Weights of a small encoder-decoder image transcriber.
Training: 4100 steps, batches of 64.
Data: trained on analogue clock faces, 97500 training examples.
Rows from block 2 of the image encoder of a small encoder-decoder image transcriber, named by matrix and row number. Rows with one number within an expert belong to one neuron, the router's apart. Each number is 128 + 24 x the weight over its row's rms, rounded and kept within 0 to 255. All counts start at 0. Numbers have three digits each. After the name is the row's rms in percent of the matrix's.
Before each expert's rows are labels from the 100 images, of 14976, where the router gives the expert most weight on average: "colour at peak" is the nearest of a few named colours to the mean colour under the peak; "lies over" is the class under the peak. Only what is clearly more common there than usual is listed. The data: analogue clock faces. In brackets: how many of the 100.
# router: slot weights (encoder.blocks.2.mlp.router.weight, 8x96, trained with AdamW), inputs 0-95
# up: expert up (encoder.blocks.2.mlp.up, 4x16x96), inputs 0-95
# down: expert down (encoder.blocks.2.mlp.down, 4x96x16, transposed), outputs 0-95

# expert 3
colour at peak: brown (81)
lies over: face (75)
router.6 093:145128128130108115104144106098136141131168076089147098127116104093168125130151083132102136165105131092104125132096107137109128114136127132136150134105174154112107120112134134121101126174108104122110127137150169114188121099146129139134100102110131149104160114125097129148168126120215103140
router.7 098:182102096130149120122096135152099168147113128155102110148111174098123119132154151143118126128160134161147169150138136145129171149127108087085145131155108120121129128148193105167141153109105134111116137098088161106131133127105116107120165106138129131105092105185133119101139163143118117095
up.0 094:127154093130115136130141128133127161140169175165150160153118112108116138122159116154131141128168120109133082107119135144164120154090141119186103104137121122129089164133144149094108119148152089055163165166129133111105112133152101167141104134100145111136158157123112125122128089154141113125
down.0 105:126115133141150155178117129130137106130096129153141161157161145158128159122146113133154174123154119137147148176122097143144080140097149119151130125169092148141181117141123109111145102147122145149087141179143159138131156129110180120115137136102080084096121125102132102146101156153120145158
up.1 097:100132146148119173080084117097127128169123169156112163123166095138132094112134088083123154106131126133124100149121072131139116138127151113160119175122121110120086122158121140126135113131138075141176141144139120109100110100180094144099132152102113144104125147124125136172110120128099135134
down.1 105:096123135105119148156153102152136072154119098145155141168145111091093115164110137171143129128150122121147122109080143144161171127161140113117120134146128139119135143151130152096122101108124149137066161142124109134118102120106125091164128108160084103110161171134118103113138140112170162164
up.2 102:109132121142125126149125103125161106121122109139113106153104154123145110113120110114127110106129145131127147107149160076103108105140068124078180100182169154136130120113109112116130112127121141160148141141080105163172149138154101094110136129175098100114118165100148112129146138119087141077
down.2 102:150150119111126148127127103134092102158103135166128153128134137102156157144115158104095135099112106140141104100109113107165100134099148133166109146103141111121105114142098072109139150095110132121169144096147155118104126172149116117103143157099096158133136103207098113104128157119124168111
up.3 130:104157103080117134178139143125106161094141093110144105128116097131142099138103109139127121114162150105113132133123099140110151118140126138139132162109131144140148111137137141104134076128147090137141127151147157127144070122107113146104109108103124127157152151077084176152183162135137169079
down.3 129:140128183119127148178119105082180149174107133135102109146114116134174126141128144152136141108139106126111122171143148120130178132126139151143138150184157152124141142117134129110114132161108092142122141128136110121083085101068186132143106118159142122129121135142136146094134135109147090099
up.4 094:123086097175155126079168134127139132112155105143087103131114133164135136169165156164151124105101137101175123117121124124147136104106108143119117160121132140085110128131158141115193136113107149155140149121092136113118073156137132131126146137124124160117122190117146142104143107150153120172
down.4 089:139124120127099124096090172171143124110084124166124167100114125144119134134136183143145113125147161100131156168080145124092122185148139120092133122142155137087126129128084152169122116138130156137158102108135131152096123113131083102086129088117116137142129094141162132125147119122132154166
up.5 106:109083159149141151165133104105140116126123135117111120140096142119118115137118117115138127155145136151146139143151166062111149090091075125102150085161114116085119124169117118137118158090096122144146113110103104112132118150147135151186118126146123132151114133121132159154117203112131121171
down.5 104:156154123099159100101136159156109129100108141152140131132134099145099092154109103109121108132127130135138150086112115154127103076133155144107094128118159155174092167151163159134096136126119148151156097116102142147149119123110067152088144116128190130167129106157144137149105116147121135104
up.6 105:144103119133077156122100110113126107146113083166101100095132114120161140164099125119122110117146125124153132111118143124111111083130155123117140116140108132131146130120078102136142106119112114195091155175161124165130138131129138084115122152117117083136149123217118123126123142154093125138
down.6 090:121124137135123113175180141155155143154123147146096161126090128129126139131091114129126145149153126142128101140108150170159112154114081135166143142106154152123149128124137084079106130134135139103150112082129112080147144159127148121132145140134124136134177147168129113127105107062156184106
up.7 095:144115120167157128128133140127104181125112157128120115166098125111130148115113085132148102115120148188090141118160140097101182166137176120126078165168132137162130131144119113157152116108108164115138162129100152127102096122103103146116122103153141120112133105098127133142169100134102087141
down.7 106:144120140129108112120093149136098143135120099119083145113174148088130149135116138155150125109098129109110099124136157137113089101103155194137149107134139125101107109140125139095130116175113148160099161207117127144141119120159185116122126150131112121144095145120120156068145161134138134129
up.8 098:119083140156114173152152154150128136139146147101130107157168111096119111106133097137123106209132114119120115138086153082141129120177135154157145117107124146108168121143132144159147142108169137127154124141126114129092148148135129114141115113113091121090144177098122100101098113158138161163
down.8 091:093109168093121132110139159114082139173121142155158104136124101130100154085113158171120151085149106121134119109132138110093101136101141176134145145157124136085111136118066140118095118131093115113107129090159107151152094136088111168143144114130107106124131120138168139137144146144158139109

# expert 1
colour at peak: grey (65)
lies over: face (70)
router.2 094:131088150159134174088134118100145143153125124090109163133179137124113112137114139109092124144166122120133132109135173138097119131109161119134081148153120131162128102132167093106126139104115143174136185123093162141148153134110174122162129103179152134143102122113117136112108117115168102146
router.3 118:125171127137112101109119142138128107115133147167087134137139151102147140145137124115117109138078126143096117096148121145145148110116146142094091101079139158092172155111120091143140135160132158115106082121130122107124134178101133143091114149087141120106095115082137131089172183115127142151
up.0 089:143137145155145128121142129113165149088125139106120150097130179134113105114094156129115142103160120097116124128145097118149132154141137161107113150177117140117096092115116160095115159138098163139170122153127107147141167109111165098097138134183106110136135168195122131139099127134161140086
down.0 094:134126132120122147137139085109133128134196110140147124169130118138139132105129126122116154136126142154114127120152137127141164143135160118103150119133149121137125159076140169129174104116103077158092158107125139087159110153142124129200139102101098116099141180109178134154173106140113127132
up.1 111:158139083120165119163114126141163116127118137152089139134128108122126115114115140127130146101138142128079102115101088137124125110099087118061144135148150127110134161133116144163146114164098132102096138153162135156168150118159180139092084104116119148141099137064169138114147149130132135129
down.1 105:149154128139151137110115138145106146143145145098106108138090083114127148096141098150151110157089126138133150144113153110111126127128150117139095154098079110142110136128133147117127121118132146119201109116127170153110145133152168136123157140131141113143167150174110115106128155216104087152
up.2 099:146102130145153177070125158134141135110118139102123130105136109162099111179143169133156115101129133124138069152134083099121156126069120136169122119136148168165110111097119167141112116105112129126114141136117128114130160187161143094121136116129107140176159145147124159118127107129121128107
down.2 098:103150097119063106145101095127142143132165131118130147168114119142141146111126127160119131147116130094122153121162171087111144108132126133134169145121133105097120152088161109126170130119144153136146121152127092109133109106131158126129119167126113172114064165130144139081093118171160138161
up.3 105:096097143106118109098102137120169143082134129140096119130138155102139140171071147127118107104111109113162109117121127086132084122162139147122105154128126112101141107072090084130177104111116115114099103107130145137142175165082136134091133153151117093116120146119109145100118127113112139152
down.3 100:158150077133124124127099119152138128134113110131139156154151145178156116083125118153110167097198188138129116116135137160114157118128134140123133128135142131164088151122138122106133120092140086120132183125114124103082096157148147112109137149114126150143086137189140130105120140142105107122
up.4 089:122120146114103072139123073124116130134133173118144083110136088120101104147102122142144139133158191135138094113125109131136137094169122132141114136080107119141085119152123126107092159121137163145101148161134092146150108132165119144150125110090100124137128124095106124153138164102100161175
down.4 103:153150174133089132129101159116129152074084129142118144136157145112139142095145129129164107173122155132106160149145094153150144129148128150143117117143139114135132111129085136154107103116119141138169158062109117138112172127128123134090152154069102107109130095114117122143170086106101130141
up.5 109:169100127108110140103124104148144104126111135132152106159119130153129134072144130103124111196128122103142126138120139135093092139144184126147143155150162167170057117129111137116102131108133115115119151092106138143125154138129117114093097119116129119156135137178086156141151090125136104088
down.5 106:120139093125117136133085128137155116136127137143166093114113115128169141126154136151104154112157152134146148196150123114130083115076129142137125141133084117100134113112158102159154108131125080102130112185090138166139084172133176135133098126123128138131078139110148119150095143131103140132
up.6 085:137109134135162116151106136108133165098139099142111093162140145141135191131116112116128128134128143120150130167125127141091127162113100140201121117047122098125124144130140121131094151156113099159079100102158105134096111134140137104136184143156130150130152129133138125141139150161145094143
down.6 099:132092136118168133168116153084125106149112110168144138127095116120101076176148091136104125119122136128134149149131128128099141142103123090105091089173122196150096141157169107127131147124144143130123141134139135129124169128120120088097151124166095095108117127095147132144128137080102150121
up.7 102:135141169110094174143135118087127123103117113121129112149106125104144135131132111098144136156152130144133141135123156129103090161118130131170110140136134124109117123097073118131141135128164106113159096150049138140124159116086128190173100157155148159113113155153092137117132166121157153144
down.7 098:103120147127150149096129107145154105152089159149142113130182150139108152159121155132143087119167165117129152083114119159143111087137189094118076133128126144154118138127141107130162101130107149147125161123110087107138107101144133121147157132160091150122081104137137105123098083103132142135
up.8 112:157129106139139130171107115148174081147145145148096153105151151144103099095127160147095092169120123083103133128118125128099092089075087110145145135119161138133098083107146137077158113125125136103124148149131124173128145170143117104104107106146099111169118134105126121127145109129144142128
down.8 097:133134136082121113102103106129091145073178121130126119133079131135099141121140113106144143118156151129155119166105156171114190136135165147089143123130086137123157090180152137137141131140143131121135088153105103111153078099134168170130123142140114125160113134164116101109141127136140111138

# expert 2
colour at peak: pink (45)
lies over: face (80)
router.4 092:111147127118138074137153153111108117127139123119131128154119134148148122122143136149107174119106137139169142101146151144157193108117058083146157132157120140147106135160130126117153122133101084163077131103136110143107117099115140123075089113113152135111096108106172143148125144147165108138
router.5 116:128166106150161131144108148094093125116138124098139116127117107137117144104150152133129107108163121098101147139142092135138077147098119172152097108086096127127110120131099107101138157162164119102171118127115084103122108099133126155119129095140101126145145196100106130165091090102150109108
up.0 103:094124122102159131177127153106085163060095150105140137132129129150122139151162123078128115128121112154147173129099129150150129138119123112121103123106106173134095130163169115113142152149130114164162077145118129089175112132108142171102134114112107135121099148103138117165139101119137158133
down.0 101:139113151133128134110129151159138161187131132098155123164165133073084151117082132098131131153132155159101110097144105112136092147151130125122090119125110128123150143090109142133072104088134111128142153127121153163132177121120125110188136125109168133143129161153106125107081141138147132127
up.1 092:090144078161134107155136149173089106157145149121121162159097130164124099108134122117132124137142100115137153161086159131127135122130129144097118120088123113126082105138164118187147097147133132071090091088142141107093155129131113140141152124130110141106116113151173116158129144140143107157
down.1 091:129104149147139130114124122111125133151121170172134107124142133145138134145139158123105096162135160149125124120111122132133149160063163150158178121080146150126158170097126157097100106121099136145154152169168118168140103102139150174142144102177095147128139122104131116145169132144093136119
up.2 100:140150109116092156122107108156145143126116139123107142154158098085121133121083099137144161147133147103115076144133125116092123150164110100131125152128124124126109165121177144134125095126120113097146163174134128120154122122091144081111130114115110092152129159067063110114141139112082140105
down.2 107:121120140136103112138154170084097157130102150123102145084102133140081114088111082104123130144122112125108155133095095132144150137086152140131127104103119179137114083111169128117138154098148121078095103132143113140094149146156102147153123144146159133125117125131134163134181127119131088088
up.3 112:092156142110163117113121166143113114127171127113108105139081153155116109171105122114139153063155167119163087120137116113135122144132114131147104141126101145120114109144133164098124140097123123181084150100147139166119139187125136094106117127147177162112134154112136118133097143099134149115
down.3 107:094106147178112102117129102091128133159056108140144111165165147084142143152147148162152117152127113109149132174108145115168112149155103115128092091164138121136129111121142097142145094132093153140140111136167105124123092116133149101122112145143111125127108110154082111123166111144123117170
up.4 105:136118115103115132173150109150159141156151134132121146134126135134170102132119140114124146101164122131156156157108155104126144127095128127127146113139122110122113094159159139133181151109103091153131118118159133157162180107135118112085120093150091142142071155174109134119153115188169095112
down.4 106:104120116120121145095172147098101115130085147131107107119093121122146116173097127114107132148101068114094165114130115120143135143136126135108132159142191108127151155121119118121084100125109148066109155081119151153111139142143088133084100134136137123123138095141124111123112115085106178139
up.5 100:125122124117137140146125184146135135102081126138107118097113113161104142157130159147182120138154133153157090147101140137174114097169125117144090186100095153149124106144101100136151145119144114135103070171129152151139161142141162138139117137106129123141092159091163143102143139130125147130
down.5 093:141130162184113113108132101164060154157121121120147125094171087133132117100121126110154148162155098135116154109112145133154107147133111153130163128184120154138089122131079128118116143147108106136132119162153128144113136136134075119155132152120127141058136149147110118136114134091101149110
up.6 096:154125069107153158177117073119139153110151087120147135126172165112136107133098161112126150138128136100149152124162138134109084162139135159135083162143070154147112108136121152121099135140103104105139133138149113140114096132101121151116114133096171140119108135084124130148164135096102130115
down.6 097:127163179111119112101165184139066109160129138124084144149105113061143120108168149156117128094129111122141164128110133153170164154136145115094126124109156097145149149114154130144106124156166155094138125123131121139106122094090112119141106116104161148123126126139137149124087153148130126140
up.7 100:130095169135124154157136106096096145161122126163111108113114124129140160115138157157161167127150192126102127088177117127153136099152109123114126073122133127126103101134114154148133150150122105132127138139087124139172103135127141140116098099104177087096095128101106133123125147082090141113
down.7 100:117165125133129122146130101093147136135117141127164116122075113094115108095116109053104158144145148127108116181119116119113144183127112131127120104138140159143107079132105111120105115131131093106124098144112144089115137151120059129153134146083116155154142123114181154122135112097114125146
up.8 088:153141121125171107120155123096132120104113166129171090123139098152133154119127121138128130130131123151113111134140173125096113120107174171087113138130117132096125164144158128171131130132079116124138161129116108137135119108145095136114143188113158106115162116112104116124152126207167076136
down.8 095:149118104101129117121103106124180116134159106128103144100155107153106107142080110134137110113122155163110134100121172142124135151121108135127149096106126117097120078157098110106135140146161123152126145143089168150125135129169151156137110084162104099141110143139106159097124145100094202105